{
  "model": "class-conditioned image flow-matching model",
  "dataset": "abstract colour fields from 500 small random pattern networks",
  "train_examples": 101725,
  "image_size": 48,
  "horizontal_flip": false,
  "conditioning": "class",
  "arch": "dit",
  "objective": "flow_matching",
  "cond_dim": 256,
  "targets": ["generator"],
  "num_classes": 500,
  "cond_dropout": 0.1,
  "logit_normal_time": true,
  "norm": "rmsnorm",
  "activation": "swiglu",
  "head_dim": 16,
  "fused_qkv": false,
  "qk_norm": false,
  "moe": "top_k",
  "num_experts": 16,
  "moe_every": 1,
  "expert_mlp_ratio": 0.25,
  "experts_per_token": 2,
  "shared_expert": false,
  "patch_size": [6, 6],
  "layers": 6,
  "width": 256,
  "positions": "learned",
  "optimizer": "adamw",
  "lr": 0.0012,
  "beta1": 0.95,
  "beta2": 0.95,
  "eps": 1e-06,
  "grad_clip": 1.0,
  "steps": 26900,
  "batch_size": 128,
  "epochs": 33.8,
  "lr_schedule": "wsd_sqrt",
  "decay_fraction": 0.3,
  "final_lr_fraction": 0.1,
  "warmup_steps": 2690,
  "weight_decay": 0.2
}
Rows from block 3 of a small class-conditioned image flow-matching model, named by matrix and row number. Rows with one number within an expert belong to one neuron, the router's apart. Each number is 50 + 12 x the weight over its row's rms, rounded and kept within 0 to 99. All counts start at 0. After the name is the row's rms in percent of the matrix's.
Before each expert's rows are labels from the 100 images, of 14976 (inputs lightly noised), where the router gives the expert most weight on average: "top examples" is what is common among them. Only what is clearly more common there than usual is listed. The data: abstract colour fields from 500 small random pattern networks. In brackets: how many of the 100.
# router: router (model.blocks.3.mlp.router.weight, 16x256), inputs 104-155
# gate: expert gate (model.blocks.3.mlp.gate, 16x64x256), inputs 104-155
# up: expert up (model.blocks.3.mlp.up, 16x64x256), inputs 104-155
# down: expert down (model.blocks.3.mlp.down, 16x256x64, transposed), outputs 104-155

# expert 12
top examples: fine detail (100)
router.12 143:47 41 26 58 46 76 59 49 48 55 57 43 46 49 50 51 51 45 43 37 33 53 52 45 67 57 47 76 59 43 49 46 43 39 53 51 56 63 53 54 51 36 47 48 41 74 42 30 60 27 67 61
gate.0 076:54 49 52 28 58 60 50 66 53 46 42 52 10 53 50 57 49 48 58 50 46 39 34 58 61 52 66 49 44 00 73 57 67 59 53 49 43 36 47 37 42 61 55 54 41 41 45 54 62 29 54 46
up.0 100:59 60 52 50 54 55 51 49 48 88 60 41 51 32 69 53 62 25 51 54 45 21 47 63 46 38 47 48 56 49 44 48 48 64 67 43 49 66 84 50 43 54 84 46 55 50 67 48 37 54 48 47
down.0 096:54 58 47 36 49 31 62 60 52 28 52 43 25 43 59 52 59 65 69 57 58 69 38 44 59 39 46 35 77 47 55 55 65 57 43 46 64 33 69 32 49 50 34 48 43 48 44 69 35 73 50 48
gate.1 101:58 50 60 57 61 30 56 31 49 35 51 48 45 32 45 54 42 69 56 42 71 60 42 52 58 69 59 43 56 50 60 45 48 65 53 50 47 44 32 33 35 32 45 41 66 47 46 28 60 59 46 39
up.1 125:47 46 46 53 44 50 47 59 43 76 51 36 44 84 49 34 66 27 49 42 42 50 56 41 46 27 36 51 45 66 53 60 59 61 40 28 47 47 73 56 88 43 64 50 45 47 77 49 31 49 48 68
down.1 122:56 51 52 38 57 44 53 64 37 75 51 70 33 20 47 43 32 28 59 50 50 50 52 50 65 75 47 47 56 51 35 41 63 37 42 65 41 51 25 28 16 34 58 55 42 52 83 62 57 47 55 29
gate.2 086:44 65 45 49 38 46 53 53 59 32 55 51 52 53 36 47 47 65 48 54 51 59 57 65 51 69 50 45 51 60 62 51 47 47 29 20 52 50 52 45 67 48 86 55 52 50 43 52 62 58 41 48
up.2 074:52 40 57 20 53 49 55 25 36 51 43 45 24 44 54 44 52 49 49 57 42 45 40 51 49 38 52 39 45 18 55 58 85 73 61 64 51 55 51 63 39 34 39 58 44 52 60 42 47 45 54 42
down.2 084:53 37 41 57 64 77 49 70 57 43 64 50 37 49 57 33 50 52 69 49 49 54 58 47 68 41 47 37 63 48 54 48 55 33 37 65 43 55 48 53 44 47 69 78 45 38 50 55 42 69 36 48
gate.3 072:57 79 49 52 39 51 50 57 48 41 48 44 56 52 40 53 48 54 49 47 48 32 37 54 43 13 54 41 44 28 51 49 47 53 59 47 49 54 40 43 92 59 44 50 23 58 46 59 45 55 58 19
up.3 079:50 62 47 17 59 50 46 53 55 55 54 53 43 48 47 55 48 38 62 49 40 43 46 55 55 47 60 61 46 00 75 35 69 38 55 46 50 46 51 52 44 60 64 59 54 37 60 53 48 52 49 56
down.3 075:49 79 51 57 62 52 51 49 45 52 48 41 32 47 46 50 50 53 33 44 51 78 44 44 36 25 41 48 59 56 42 52 54 47 46 51 39 37 47 53 83 52 42 38 70 43 53 47 41 50 50 23
gate.4 081:59 37 50 51 43 43 47 55 56 48 50 36 48 84 43 66 25 48 47 49 50 53 54 40 53 15 48 51 48 64 44 47 47 57 72 41 51 54 92 45 75 54 62 46 25 38 29 50 29 52 47 61
up.4 102:48 54 49 68 54 43 49 36 50 48 54 41 79 50 52 45 52 49 56 45 42 51 55 54 46 52 51 49 52 00 26 56 29 91 47 60 53 52 44 77 54 44 47 43 51 58 53 27 56 64 43 49
down.4 099:43 61 48 40 59 39 59 56 53 52 78 57 58 33 52 55 63 41 58 47 52 51 26 41 58 75 41 36 81 60 68 45 57 46 62 55 65 51 22 28 40 52 62 50 39 51 43 60 67 49 48 43
gate.5 071:65 51 54 51 36 51 53 53 34 56 54 48 52 25 57 38 79 51 49 59 59 49 36 35 57 66 54 57 46 52 45 44 49 56 16 27 47 75 30 49 76 41 51 52 53 54 62 57 39 40 54 70
up.5 096:52 53 63 15 45 58 48 51 43 48 46 48 58 52 54 50 50 54 62 38 50 46 46 55 56 57 45 49 61 00 56 54 71 90 48 51 44 44 44 49 51 49 50 58 43 37 47 39 51 32 36 50
down.5 093:39 48 44 73 59 41 42 57 41 53 56 46 73 64 46 49 23 49 50 32 13 46 71 36 84 43 63 56 47 49 50 49 49 49 25 63 41 65 65 39 34 50 52 60 54 59 61 55 65 68 74 36
gate.6 095:44 45 34 47 61 48 30 43 43 40 37 61 57 43 49 58 52 40 55 41 50 49 43 48 39 54 55 55 44 44 59 43 58 44 54 49 50 49 59 42 35 54 51 45 61 52 41 31 48 51 59 43
up.6 124:54 80 60 48 44 46 57 58 76 50 60 78 54 47 50 50 47 41 43 64 43 44 46 65 58 72 46 47 57 54 50 62 46 54 38 56 44 47 26 46 50 46 35 50 30 44 73 60 34 50 41 72
down.6 113:49 17 57 52 45 55 50 61 73 48 56 23 55 46 47 55 50 40 55 72 54 46 46 69 62 22 44 57 59 56 58 55 51 47 36 51 42 42 77 41 42 54 35 49 26 54 66 53 72 43 46 33
gate.7 083:29 43 61 50 53 42 52 46 81 46 28 36 57 72 41 43 78 31 60 49 57 48 49 44 52 56 58 50 36 63 39 50 55 49 57 38 60 69 44 66 44 48 51 71 44 36 72 55 80 39 45 23
up.7 089:49 53 43 59 66 52 47 60 53 45 50 34 78 47 53 59 52 34 39 57 47 43 38 56 53 54 60 48 37 73 33 61 50 63 47 44 64 50 51 33 41 54 63 64 60 64 60 69 47 61 60 46
down.7 100:38 48 48 51 51 66 49 49 32 54 88 44 45 61 42 64 62 72 50 57 44 50 35 55 49 58 43 46 01 41 17 48 47 36 50 38 24 41 49 36 42 56 51 65 54 49 41 33 67 33 37 37
gate.8 101:43 56 35 47 62 38 39 27 46 38 44 53 59 46 38 50 56 50 46 48 50 49 45 47 65 59 58 45 46 43 43 42 69 41 36 42 57 34 62 42 49 68 44 32 56 28 38 34 40 49 23 39
up.8 131:36 50 40 48 58 47 49 33 43 23 44 31 51 36 32 37 61 46 53 53 52 49 59 30 61 58 56 48 51 42 48 37 65 43 38 49 57 21 65 50 57 56 45 41 57 51 22 42 42 48 40 24
down.8 125:63 53 37 52 43 52 54 48 49 29 46 72 48 62 63 30 41 49 46 30 57 54 58 36 30 47 35 54 42 34 47 48 52 52 41 53 54 36 37 59 49 39 49 43 58 42 37 50 56 55 47 68

# expert 9
top examples: smooth (64); mostly green (40)
router.9 097:41 50 60 28 38 23 50 22 55 45 39 56 52 49 49 50 46 54 54 56 56 45 57 38 55 52 60 29 50 57 59 28 66 59 53 56 57 60 46 63 48 68 45 65 59 35 51 66 50 80 31 45
gate.0 101:54 40 24 59 57 56 62 44 22 36 59 53 58 43 52 36 61 53 51 48 34 56 31 69 64 33 37 36 18 43 54 57 73 61 49 63 04 54 56 56 54 34 51 43 58 43 35 53 31 48 39 45
up.0 094:48 61 73 76 44 52 58 64 56 59 49 52 50 44 51 47 40 63 73 58 51 54 59 47 69 52 74 47 69 35 40 51 44 36 46 38 44 42 55 45 58 36 57 42 38 39 60 33 61 47 53 53
down.0 095:48 56 44 52 36 51 34 57 38 41 50 62 59 58 57 37 47 56 45 26 51 53 67 75 59 64 61 63 54 64 46 50 30 50 50 46 11 56 46 52 54 39 46 64 56 46 44 40 64 32 51 50
gate.1 119:49 55 43 50 62 70 54 39 59 53 57 57 59 54 45 65 52 55 43 53 28 50 27 52 39 46 66 51 41 36 53 31 61 66 53 47 40 39 47 50 49 49 55 30 51 40 60 09 51 55 61 49
up.1 097:57 47 50 56 45 55 39 66 42 48 27 46 46 51 42 51 55 35 26 56 60 56 52 49 50 51 63 45 52 69 55 89 63 40 51 44 28 59 50 38 49 48 47 59 46 66 49 46 34 40 56 50
down.1 100:51 55 54 54 52 54 51 51 40 46 50 59 45 50 45 29 50 50 45 42 80 48 48 50 61 52 52 70 79 44 40 29 43 66 48 43 36 58 50 42 48 68 50 44 48 35 38 63 59 52 54 54
gate.2 100:61 58 31 49 50 29 20 66 43 53 00 62 62 53 55 62 50 59 23 67 38 45 48 49 48 42 61 45 07 41 51 43 55 50 51 59 62 58 47 59 47 38 49 32 50 46 47 68 49 44 39 49
up.2 106:51 56 39 62 61 45 48 79 54 55 18 56 41 53 54 59 53 48 32 55 69 47 46 55 51 50 53 46 18 44 61 60 64 58 45 41 42 49 49 52 52 50 47 43 46 47 42 63 52 12 49 51
down.2 109:48 46 46 40 61 34 10 42 60 44 35 53 55 51 49 27 46 35 24 46 28 50 44 55 66 38 49 48 58 53 58 49 67 10 49 54 59 49 48 32 52 38 40 43 51 78 49 54 57 40 48 49
gate.3 103:57 52 30 52 47 39 40 81 53 57 84 45 58 54 48 51 53 42 59 43 43 44 58 50 65 45 56 49 60 27 44 48 20 55 49 63 48 31 48 63 48 28 56 52 42 31 59 46 51 33 29 59
up.3 099:53 43 39 23 36 57 59 63 61 55 54 36 24 63 57 58 59 48 52 62 37 50 42 52 71 51 42 54 53 44 56 45 50 64 50 56 47 26 44 48 48 45 38 67 37 40 47 51 47 27 56 66
down.3 097:51 49 25 62 57 47 70 37 46 51 38 48 45 54 50 41 52 43 36 49 17 51 37 50 79 44 62 64 57 58 33 39 99 45 49 59 57 53 47 49 49 73 46 41 54 37 43 46 45 73 66 50
gate.4 109:54 40 42 44 45 64 57 10 59 64 53 52 64 52 48 34 55 35 52 72 43 54 62 43 40 52 46 61 57 42 34 56 46 42 47 54 57 40 54 47 49 53 44 45 59 38 53 58 35 55 44 45
up.4 099:50 48 55 45 30 52 53 28 58 40 44 66 45 42 41 19 48 50 50 52 52 50 68 47 41 48 59 52 47 61 41 68 24 50 52 62 69 49 45 51 50 50 37 58 57 39 32 74 52 56 56 41
down.4 086:52 43 49 37 28 73 54 43 46 58 48 63 63 45 51 57 47 50 50 14 37 51 30 59 66 40 52 69 65 61 39 31 65 35 54 54 26 49 51 63 51 66 53 54 48 40 54 36 44 58 78 50
gate.5 118:50 57 71 47 41 33 45 42 39 50 83 46 53 59 50 70 49 48 35 69 38 52 62 46 45 54 37 43 42 51 46 47 55 63 52 57 25 58 42 56 50 46 59 35 44 48 46 60 55 62 76 45
up.5 109:54 42 46 39 56 27 47 43 53 43 32 42 47 54 49 34 52 40 64 64 23 53 55 50 30 42 52 27 54 31 33 43 38 56 56 62 71 41 49 81 53 44 53 62 55 71 53 51 46 92 37 58
down.5 113:52 46 73 58 42 47 64 44 46 51 16 50 35 47 53 64 49 48 36 60 43 37 51 55 41 40 44 40 33 55 58 55 48 14 52 52 61 41 57 68 51 66 57 55 47 51 44 59 34 64 63 53
gate.6 102:47 53 39 73 54 30 54 70 22 44 39 36 59 46 48 63 41 37 70 60 69 56 50 53 68 59 50 42 45 15 28 45 43 59 61 63 39 56 50 38 45 50 63 42 60 63 36 24 72 57 58 46
up.6 092:45 43 46 32 45 46 41 57 41 43 64 41 48 48 46 58 53 38 54 33 44 61 61 50 57 60 48 67 28 25 50 41 64 41 54 57 41 54 60 48 47 50 51 55 55 65 43 54 74 53 59 59
down.6 096:50 58 55 65 51 59 48 42 59 55 42 44 20 51 46 52 51 53 40 80 38 53 61 55 51 54 49 76 53 55 30 55 77 45 47 54 34 42 50 46 54 39 42 49 37 46 60 63 73 41 45 48
gate.7 095:52 60 63 52 56 54 48 57 36 52 38 52 47 43 48 51 37 47 51 44 39 56 45 54 71 42 48 82 43 35 58 25 55 70 42 53 30 52 54 38 51 49 60 40 52 45 47 46 50 46 65 50
up.7 094:36 38 35 53 70 68 46 66 38 45 51 46 53 54 51 58 48 56 44 45 62 51 55 44 43 59 49 57 45 41 33 63 60 31 48 38 81 43 53 33 45 44 47 46 43 44 45 66 44 56 49 54
down.7 094:54 58 51 31 52 44 50 50 41 53 25 57 64 50 47 46 51 56 17 62 13 60 72 42 51 61 70 47 49 27 50 69 38 61 43 37 45 41 48 55 48 60 56 42 49 44 60 63 55 45 54 49
gate.8 086:52 47 67 28 61 59 64 66 42 59 68 49 39 51 43 07 43 59 48 39 36 41 78 49 45 47 45 52 28 68 77 42 55 33 50 61 32 59 46 43 57 63 41 47 41 60 68 59 23 40 60 57
up.8 094:54 57 59 38 44 56 41 40 65 45 38 50 62 50 54 84 53 45 50 61 44 46 49 46 48 60 67 61 69 40 54 49 65 47 50 46 51 50 54 40 57 52 48 59 62 38 46 49 57 67 73 48
down.8 089:54 56 58 24 44 29 41 46 36 54 46 50 58 48 50 31 55 54 56 49 62 46 35 60 60 49 54 49 59 48 60 62 00 56 52 46 28 51 54 39 53 37 46 45 47 61 47 50 61 50 48 49

# expert 3
top examples: fine detail (89)
router.3 093:50 41 37 00 41 66 57 55 54 55 55 45 35 47 54 46 53 41 39 39 41 49 54 45 76 54 53 66 52 45 59 43 61 37 53 51 66 57 48 46 52 39 47 46 34 67 42 35 56 45 59 59
gate.0 059:39 55 60 54 62 32 47 58 42 45 42 58 46 50 37 57 45 52 68 50 55 54 67 57 36 41 40 44 72 57 73 58 54 42 64 54 46 29 48 60 55 66 58 23 66 32 64 51 53 58 53 49
up.0 140:54 42 65 43 63 49 53 48 46 60 78 54 62 47 55 46 45 57 33 50 35 62 52 50 68 52 38 61 52 38 47 51 34 42 65 49 63 47 62 83 49 36 34 61 35 42 61 57 36 38 44 42
down.0 123:47 56 48 71 39 67 51 42 49 49 45 34 56 45 39 46 59 51 44 56 37 66 51 47 58 58 38 56 46 42 57 46 36 61 56 45 50 43 41 78 52 44 35 46 43 51 80 42 76 56 67 55
gate.1 157:54 51 60 54 54 48 40 43 42 69 51 66 42 57 63 45 46 53 50 48 58 45 49 46 42 63 40 33 48 46 58 23 45 22 65 42 59 52 59 45 34 47 26 34 17 55 59 36 46 45 22 67
up.1 069:46 49 30 40 37 49 68 51 50 32 55 44 52 45 47 52 51 50 35 47 37 50 50 51 50 38 53 70 55 52 36 47 60 53 42 66 45 62 47 49 52 29 64 54 67 57 47 71 63 52 75 43
down.1 072:56 58 49 59 44 42 38 66 55 32 46 71 54 66 60 69 47 52 44 68 44 59 42 55 63 57 40 45 58 45 40 48 38 40 23 43 57 44 56 55 40 76 72 64 70 70 34 64 50 57 60 66
gate.2 069:47 47 49 48 60 30 45 48 66 46 56 60 39 57 58 54 67 36 64 44 39 41 46 57 55 61 37 44 59 72 49 53 53 32 45 51 28 35 49 51 58 49 44 63 49 59 55 44 19 69 54 78
up.2 114:50 50 57 73 34 34 42 26 48 38 51 54 98 55 52 45 57 56 54 44 41 53 60 54 31 50 28 37 55 97 50 60 45 45 46 57 49 60 52 74 56 59 50 21 60 58 46 53 42 81 37 45
down.2 111:58 37 52 44 64 41 61 58 73 48 52 49 42 47 45 58 43 48 14 53 64 41 55 49 37 41 29 39 68 45 38 50 60 63 43 37 38 38 50 36 46 45 51 52 51 46 60 40 78 14 36 29
gate.3 070:47 31 47 30 37 65 57 49 54 50 56 58 59 58 50 38 50 46 30 45 57 49 57 36 51 46 46 49 61 95 55 33 41 27 57 48 57 45 46 68 58 65 45 45 55 61 31 75 50 51 48 51
up.3 085:82 40 44 44 51 47 50 77 25 62 51 45 61 33 47 39 56 61 60 41 19 48 41 44 52 41 61 57 53 46 45 50 74 32 31 54 24 51 56 49 56 63 54 41 44 52 62 36 46 69 42 72
down.3 082:82 34 47 45 44 42 50 54 76 33 37 32 46 33 54 59 53 32 53 59 40 46 42 44 41 39 08 61 51 61 42 51 57 46 68 50 75 50 54 49 51 52 44 38 71 40 44 51 34 67 67 61
gate.4 135:25 24 51 48 62 51 41 40 37 46 45 62 52 48 50 52 49 53 43 44 41 57 40 40 51 41 44 44 50 59 62 27 52 42 31 37 51 44 58 46 34 59 39 47 50 49 31 49 27 48 27 57
up.4 068:46 45 47 52 63 46 40 36 51 54 45 50 56 49 52 48 47 51 55 52 60 49 49 48 64 60 57 39 43 49 52 56 57 52 41 34 48 26 54 47 50 71 35 39 37 29 34 31 31 48 28 49
down.4 076:68 78 40 36 40 45 45 41 46 47 36 42 56 56 44 39 54 58 43 44 40 51 65 44 34 60 37 49 48 57 42 47 46 52 32 65 49 41 48 53 68 34 35 38 39 42 31 56 77 50 52 40
gate.5 074:37 66 46 54 36 50 50 39 44 53 48 38 52 50 40 50 42 42 61 40 54 17 52 55 54 45 56 44 49 36 56 51 51 46 55 74 44 37 74 66 34 56 31 65 44 42 53 42 38 56 57 27
up.5 092:39 52 66 32 40 46 44 52 52 56 46 49 20 40 51 53 51 41 52 65 57 49 51 49 33 43 52 35 53 60 63 36 78 26 49 52 36 47 59 53 41 53 45 59 57 42 45 72 40 57 48 44
down.5 105:63 34 46 47 44 72 48 60 38 40 58 45 60 55 61 39 52 39 51 50 29 25 39 46 51 61 69 30 50 51 64 53 68 58 56 27 42 44 32 56 63 39 38 55 63 53 57 47 56 50 60 73
gate.6 077:25 36 51 57 53 63 48 39 60 32 51 58 51 42 58 42 15 31 41 53 59 69 53 49 47 76 51 54 36 51 43 45 32 46 34 27 37 20 56 48 43 66 91 72 46 54 51 41 39 46 56 75
up.6 106:55 52 36 54 63 53 54 49 48 61 70 46 64 50 45 45 55 42 50 42 58 46 53 44 72 48 47 63 52 00 53 43 36 55 58 54 54 51 48 39 51 57 44 72 41 57 47 33 59 44 57 62
down.6 102:28 36 45 57 48 58 48 52 43 65 50 57 61 41 50 50 25 74 58 43 32 18 44 53 68 80 49 48 46 52 52 57 62 53 63 24 53 76 54 71 42 40 24 50 66 60 68 54 52 52 55 71
gate.7 078:42 72 45 62 32 49 49 38 81 66 36 43 51 71 45 46 57 59 51 44 69 39 42 47 46 68 56 64 46 38 63 42 42 49 38 70 56 42 33 37 48 42 71 35 36 50 60 34 19 31 47 51
up.7 082:46 56 44 57 70 43 50 41 48 51 48 50 41 57 49 50 50 58 32 69 58 51 51 50 20 52 45 41 50 99 39 60 54 44 50 48 60 63 54 53 55 47 52 30 74 49 56 57 30 63 48 37
down.7 092:40 35 60 23 40 61 58 43 85 70 27 40 41 42 48 57 39 52 38 59 53 49 69 50 26 33 71 70 78 56 54 45 52 41 43 36 62 52 60 47 52 42 53 51 34 52 65 50 67 72 33 47
gate.8 065:49 52 47 49 61 53 56 64 45 66 60 52 60 54 59 34 50 53 68 48 75 47 51 55 64 64 34 43 35 35 69 44 46 34 43 48 42 64 40 55 59 58 38 36 66 41 43 52 43 62 68 50
up.8 084:52 59 53 62 81 42 53 49 51 56 51 34 37 58 51 44 54 62 59 68 58 43 55 59 32 57 47 47 53 57 46 70 63 51 43 43 50 72 47 38 42 49 49 44 62 34 59 37 46 51 53 54
down.8 093:51 28 54 41 35 40 48 28 48 58 68 50 66 48 52 34 54 52 40 44 42 43 62 53 76 30 16 34 48 57 36 47 56 62 55 52 43 63 53 43 41 63 35 43 75 56 51 42 52 36 62 56

# expert 2
top examples: fine detail (43)
router.2 102:55 49 35 99 66 57 52 69 54 52 65 51 44 48 47 45 51 41 35 42 29 44 48 46 42 49 39 61 59 73 49 40 19 19 51 47 49 57 47 48 46 42 53 41 50 54 46 42 52 30 45 54
gate.0 085:51 64 43 45 50 55 48 46 62 38 53 73 51 56 51 53 66 39 45 50 49 28 52 35 51 61 61 61 59 42 39 57 41 56 57 66 48 40 50 53 54 40 37 41 45 55 49 55 64 63 43 64
up.0 077:43 62 45 48 57 52 48 51 52 49 50 59 76 50 57 59 53 64 59 43 69 41 54 55 51 60 57 59 73 60 47 65 46 45 50 42 44 60 45 31 40 44 57 39 51 43 54 40 69 40 46 39
down.0 090:50 27 45 56 56 42 61 61 43 27 46 40 68 40 46 48 50 49 35 47 49 38 33 55 40 29 75 61 52 55 64 44 48 41 51 23 38 31 44 34 46 34 37 56 34 57 53 37 40 51 44 45
gate.1 097:56 55 48 52 62 26 48 56 53 52 58 65 48 44 51 53 52 62 70 54 58 56 28 38 43 33 72 68 37 46 59 45 47 26 60 61 62 54 70 33 65 54 38 46 45 58 42 54 46 49 45 49
up.1 075:39 48 54 51 47 49 50 64 45 53 69 58 63 40 44 45 39 50 54 26 54 51 46 54 51 47 57 70 43 62 52 36 40 55 61 64 47 49 74 33 64 54 41 46 47 67 34 53 68 53 38 44
down.1 080:58 47 38 31 61 62 50 61 49 61 47 66 73 43 45 56 49 50 61 79 52 40 55 52 58 45 45 44 37 48 60 51 21 33 44 61 25 50 75 30 66 40 79 50 54 50 58 59 47 48 47 48
gate.2 107:56 57 36 48 59 30 41 51 56 53 52 53 54 47 39 51 60 61 71 59 64 53 41 58 41 60 43 49 50 51 55 41 55 38 27 29 53 55 40 41 51 56 57 39 75 56 68 37 39 51 39 45
up.2 123:32 56 51 47 52 53 50 39 51 27 51 46 53 40 63 57 41 52 49 45 51 40 51 29 58 44 48 47 45 41 44 56 51 47 68 69 55 22 90 37 40 53 33 49 37 48 12 50 50 53 40 27
down.2 113:66 47 61 43 55 36 44 53 37 30 48 55 45 56 32 60 54 57 34 44 47 50 35 28 40 53 41 53 42 21 66 35 56 58 66 39 51 31 22 45 52 40 32 47 44 39 15 62 58 61 63 61
gate.3 104:59 66 52 52 59 42 30 44 47 38 55 54 46 42 46 40 43 53 70 60 68 54 52 63 46 55 50 50 58 52 47 91 48 49 54 58 47 36 60 53 54 44 50 33 41 36 52 70 35 52 60 47
up.3 131:25 46 51 53 46 54 59 65 56 61 37 35 45 36 43 60 47 38 51 46 42 66 33 40 57 47 58 39 58 50 31 39 46 59 80 57 45 59 48 46 31 29 68 53 56 41 46 55 38 54 44 48
down.3 133:80 42 45 40 61 51 38 58 51 61 57 67 39 57 58 67 56 42 44 52 50 59 56 49 57 37 52 52 40 47 64 70 48 47 73 47 54 56 58 54 74 34 83 51 54 58 42 38 42 37 51 50
gate.4 087:74 44 34 45 69 29 55 53 52 43 55 44 58 88 45 44 51 52 35 64 42 71 24 48 57 37 43 45 26 52 43 50 20 46 50 60 66 56 21 43 62 31 60 59 75 50 85 59 57 57 37 59
up.4 068:60 51 47 48 60 47 48 52 41 56 43 64 50 56 51 63 57 48 64 66 44 57 36 30 40 51 58 37 22 47 48 43 50 35 54 48 66 48 38 45 46 67 68 24 67 45 34 70 66 69 53 29
down.4 085:34 50 39 53 55 70 63 48 66 56 39 73 70 21 42 45 56 55 38 57 67 76 55 49 46 64 54 35 47 42 48 37 37 79 52 50 42 61 57 22 34 45 53 53 51 38 88 50 53 37 55 27
gate.5 081:45 40 39 54 61 65 52 47 51 54 42 58 45 50 50 53 55 44 52 47 62 45 67 66 64 48 55 55 58 79 54 45 66 35 48 46 49 19 61 66 39 51 46 36 57 46 58 17 58 47 52 60
up.5 077:59 50 60 29 33 71 54 72 61 42 62 45 39 53 60 43 50 63 41 29 37 45 53 51 48 55 51 59 56 25 70 33 60 67 63 50 43 54 46 62 55 48 49 55 32 43 36 67 66 45 37 31
down.5 088:50 23 42 67 34 41 65 77 65 45 74 42 50 45 57 49 56 62 61 42 38 47 64 24 67 51 51 39 41 34 59 51 49 64 51 33 37 92 66 56 38 51 56 58 47 62 41 50 59 49 35 61
gate.6 105:36 58 80 51 60 49 09 59 44 33 49 68 51 55 53 53 46 53 68 71 73 58 64 55 72 40 48 42 59 48 48 87 55 54 50 61 45 49 46 57 51 58 68 28 56 39 59 55 53 44 59 49
up.6 139:48 36 74 54 52 47 45 49 51 35 50 74 45 40 62 69 58 55 77 39 65 63 45 70 51 39 46 57 46 62 53 57 67 50 54 58 55 50 50 45 59 43 60 53 40 42 36 49 43 58 60 63
down.6 139:53 58 75 45 45 66 71 61 54 37 39 35 36 53 40 61 49 62 57 73 57 59 51 66 19 57 57 53 68 53 57 36 47 46 54 40 54 48 50 73 46 27 61 68 32 50 42 67 52 67 46 44
gate.7 083:51 35 33 84 47 53 57 51 58 51 54 57 50 55 46 39 47 45 31 52 44 59 56 37 55 45 52 51 34 99 44 51 28 30 51 58 60 47 47 49 57 47 40 35 43 58 32 43 59 58 67 41
up.7 091:42 62 53 51 49 55 49 51 50 36 55 32 59 42 73 46 57 64 47 51 69 52 26 64 52 61 59 56 47 46 45 46 50 57 35 50 41 58 60 50 56 45 41 44 44 80 48 59 32 48 61 63
down.7 080:41 68 54 46 40 50 61 41 59 66 50 62 45 39 61 55 54 37 49 65 88 63 39 54 35 62 46 50 65 45 41 42 47 58 60 45 54 35 41 52 53 54 67 54 43 42 52 55 37 45 45 67
gate.8 119:49 57 49 49 60 48 53 39 45 42 49 52 49 44 65 52 57 50 51 64 56 56 67 62 55 45 43 36 48 48 45 92 50 50 57 51 56 32 46 42 50 73 54 35 64 32 68 55 47 46 61 39
up.8 122:37 51 46 50 45 46 44 57 73 68 55 45 48 45 48 45 50 48 45 65 56 50 40 46 40 42 71 65 28 76 69 39 56 37 22 48 38 62 65 68 37 67 62 59 47 36 61 56 56 55 38 67
down.8 117:59 58 65 42 59 52 53 38 61 64 60 47 47 47 59 32 54 50 59 34 75 49 50 56 48 54 56 32 55 78 31 64 45 56 26 64 53 56 30 60 59 73 62 56 51 57 55 32 36 47 62 31